config = dict(
    encoder_arch='vit',
    model='image captioner',
    dataset='simulated stained blood smears',
    train_examples=48750,
    image_size=64,
    crop_scale_min=1,
    horizontal_flip=False,
    translate=0.12,
    color_jitter=0.2,
    cutout=0.4,
    tokenizer='word',
    vocab_size=32,
    encoder_norm='rmsnorm',
    encoder_norm_position='pre',
    encoder_activation='swiglu',
    encoder_mlp_ratio=3,
    encoder_head_dim=64,
    encoder_fused_qkv=True,
    encoder_bias='none',
    encoder_qk_norm=False,
    encoder_layer_scale_init=0.1,
    encoder_parallel_block=False,
    encoder_inner_norm=False,
    encoder_patch_size=[4, 4],
    encoder_conv_stem=False,
    encoder_layers=8,
    encoder_width=192,
    encoder_positions='conv',
    fusion='cross_attention',
    decoder_width=256,
    decoder_layers=8,
    decoder_norm='layernorm',
    decoder_norm_position='pre',
    decoder_activation='gelu_tanh',
    decoder_mlp_ratio=4,
    decoder_head_dim=32,
    decoder_fused_qkv=True,
    decoder_bias='qkv',
    decoder_qk_norm=False,
    decoder_parallel_block=False,
    decoder_inner_norm=False,
    decoder_drop_path=0.1,
    decoder_positions='rope',
    decoder_cross_attention_every=2,
    decoder_tie_embeddings=False,
    init='kaiming_normal',
    residual_init='none',
    optimizer='muon',
    muon_scale='original',
    lr=0.012,
    momentum=0.95,
    nesterov=True,
    orthogonalizer='polar_express',
    adamw_lr_other_params=0.00088,
    grad_clip=3.0,
    gradient_centralization=True,
    l1_shrink=0.03,
    magnitude_pruning=0.3,
    steps=8900,
    batch_size=128,
    epochs=23.4,
    lr_schedule='cosine',
    final_lr_fraction=0,
    warmup_steps=890,
    weight_decay=0.05,
    adamw_weight_decay_other_params=0.01,
)
Rows from block 2 of the image encoder, named by matrix and row number. Rows with one number belong to one attention dimension. Each number is 200 + 20 x the weight over its row's rms, rounded and kept within 0 to 999. All counts start at 0. After the name is the row's rms in percent of the matrix's.
# q: attention query, key and value (stacked) (encoder.blocks.2.attn.qkv.weight, 576x192, the q third), inputs 0-95
# k: attention query, key and value (stacked) (encoder.blocks.2.attn.qkv.weight, 576x192, the k third), inputs 0-95
q.27,156,198,177,247,200,200,200,201,200,211,211,200,200,200,199,200,200,200,200,200,200,200,201,200,200,200,200,200,200,200,200,199,200,200,200,200,200,201,200,200,311,201,201,200,199,200,192,201,200,159,200,200,213,200,200,200,202,200,199,200,200,204,200,200,200,210,201,200,200,200,200,200,200,200,200,234,200,196,199,196,200,200,200,200,200,199,200,200,200,200,239,200,200,200,193,203,200
k.27,530,200,200,200,200,200,200,201,200,200,200,200,200,200,200,200,200,200,200,200,200,200,200,200,200,200,200,200,200,200,200,200,200,200,200,200,200,200,200,200,200,200,200,200,200,200,200,200,200,0,200,200,200,200,200,200,200,200,200,200,200,200,200,200,200,200,200,200,200,200,200,200,200,200,200,200,200,200,200,200,200,200,200,200,200,200,200,200,200,200,200,200,200,200,200,200,200
q.78,033,194,197,200,200,200,200,208,200,197,200,196,199,200,200,201,196,200,200,200,200,205,200,200,200,203,200,200,200,208,309,200,202,200,200,200,200,200,200,200,130,198,206,200,200,197,193,205,200,242,200,265,200,200,200,200,200,200,200,200,200,204,200,200,200,204,200,200,200,200,200,200,200,199,200,200,196,200,200,200,200,198,206,197,200,206,200,199,200,200,200,200,205,200,209,198,200
k.78,008,195,200,200,200,200,200,203,199,200,58,200,199,200,200,200,200,200,200,200,200,200,200,200,200,200,200,200,200,200,200,200,199,200,200,200,200,200,200,200,199,200,200,200,200,192,199,201,200,200,200,200,178,201,200,200,200,200,200,200,200,200,202,200,200,200,200,200,201,200,200,200,200,200,201,200,200,200,200,200,200,200,200,200,200,200,200,200,200,200,200,200,200,200,202,200,200
q.92,039,200,200,200,200,200,200,229,210,201,208,200,199,200,200,200,200,200,200,200,200,200,200,200,200,200,200,200,200,200,230,200,199,200,200,200,200,200,200,200,169,201,200,200,200,200,200,198,200,439,200,186,200,200,200,200,200,200,200,200,200,291,168,200,200,211,200,200,200,200,200,200,200,200,200,200,200,200,177,200,200,202,200,200,200,201,200,200,200,200,200,200,200,200,205,200,200
k.92,015,201,200,200,200,200,200,201,197,200,201,200,200,200,200,200,200,200,200,200,200,200,200,200,200,200,200,200,200,200,200,200,200,200,200,200,200,200,200,200,215,200,200,200,200,246,198,200,200,200,200,200,201,200,200,200,200,200,200,200,200,200,201,200,200,200,200,200,200,200,200,200,200,200,200,200,200,200,200,200,200,200,200,200,200,200,200,200,200,200,200,200,200,200,200,200,200
q.127,172,203,200,200,200,200,200,189,199,190,147,200,200,200,200,199,200,200,200,200,204,200,200,200,200,200,200,200,200,198,200,200,200,200,200,200,200,200,200,200,115,197,200,200,200,201,246,261,200,123,200,211,200,202,200,200,200,200,200,200,200,184,200,200,200,200,200,200,200,200,200,200,200,200,200,171,199,210,252,190,200,200,200,200,200,279,200,200,200,200,200,200,200,200,200,200,200
k.127,354,201,197,190,200,200,200,190,185,200,209,200,200,200,200,200,200,200,200,200,142,204,200,200,200,201,200,200,200,202,200,199,200,200,200,200,200,200,200,200,140,201,200,200,200,199,199,210,200,424,200,199,200,200,200,200,200,199,200,201,200,252,197,200,200,145,200,200,199,200,200,200,200,200,200,199,200,196,201,200,200,200,200,200,200,200,200,200,200,200,200,200,200,200,261,200,195
q.135,096,201,130,200,200,200,200,202,207,200,176,195,201,200,295,201,200,200,200,200,200,200,200,200,200,160,200,200,200,200,199,200,201,200,200,200,200,200,200,200,282,187,200,200,200,201,198,142,200,172,200,200,203,213,200,200,200,201,200,200,200,200,200,200,200,205,200,200,200,200,200,200,200,200,200,239,201,199,126,200,200,202,200,200,200,196,200,200,200,200,228,200,198,200,202,200,200
k.135,431,200,200,200,200,200,200,200,200,200,200,200,200,200,200,200,200,200,200,200,200,200,200,200,200,200,200,200,200,200,200,200,200,200,200,200,200,200,200,200,200,200,200,200,200,200,200,200,200,0,200,200,200,200,200,200,200,200,200,200,200,200,200,200,200,200,200,200,200,200,200,200,200,200,200,200,200,200,200,200,200,200,200,200,200,200,200,200,200,200,200,200,200,200,200,200,200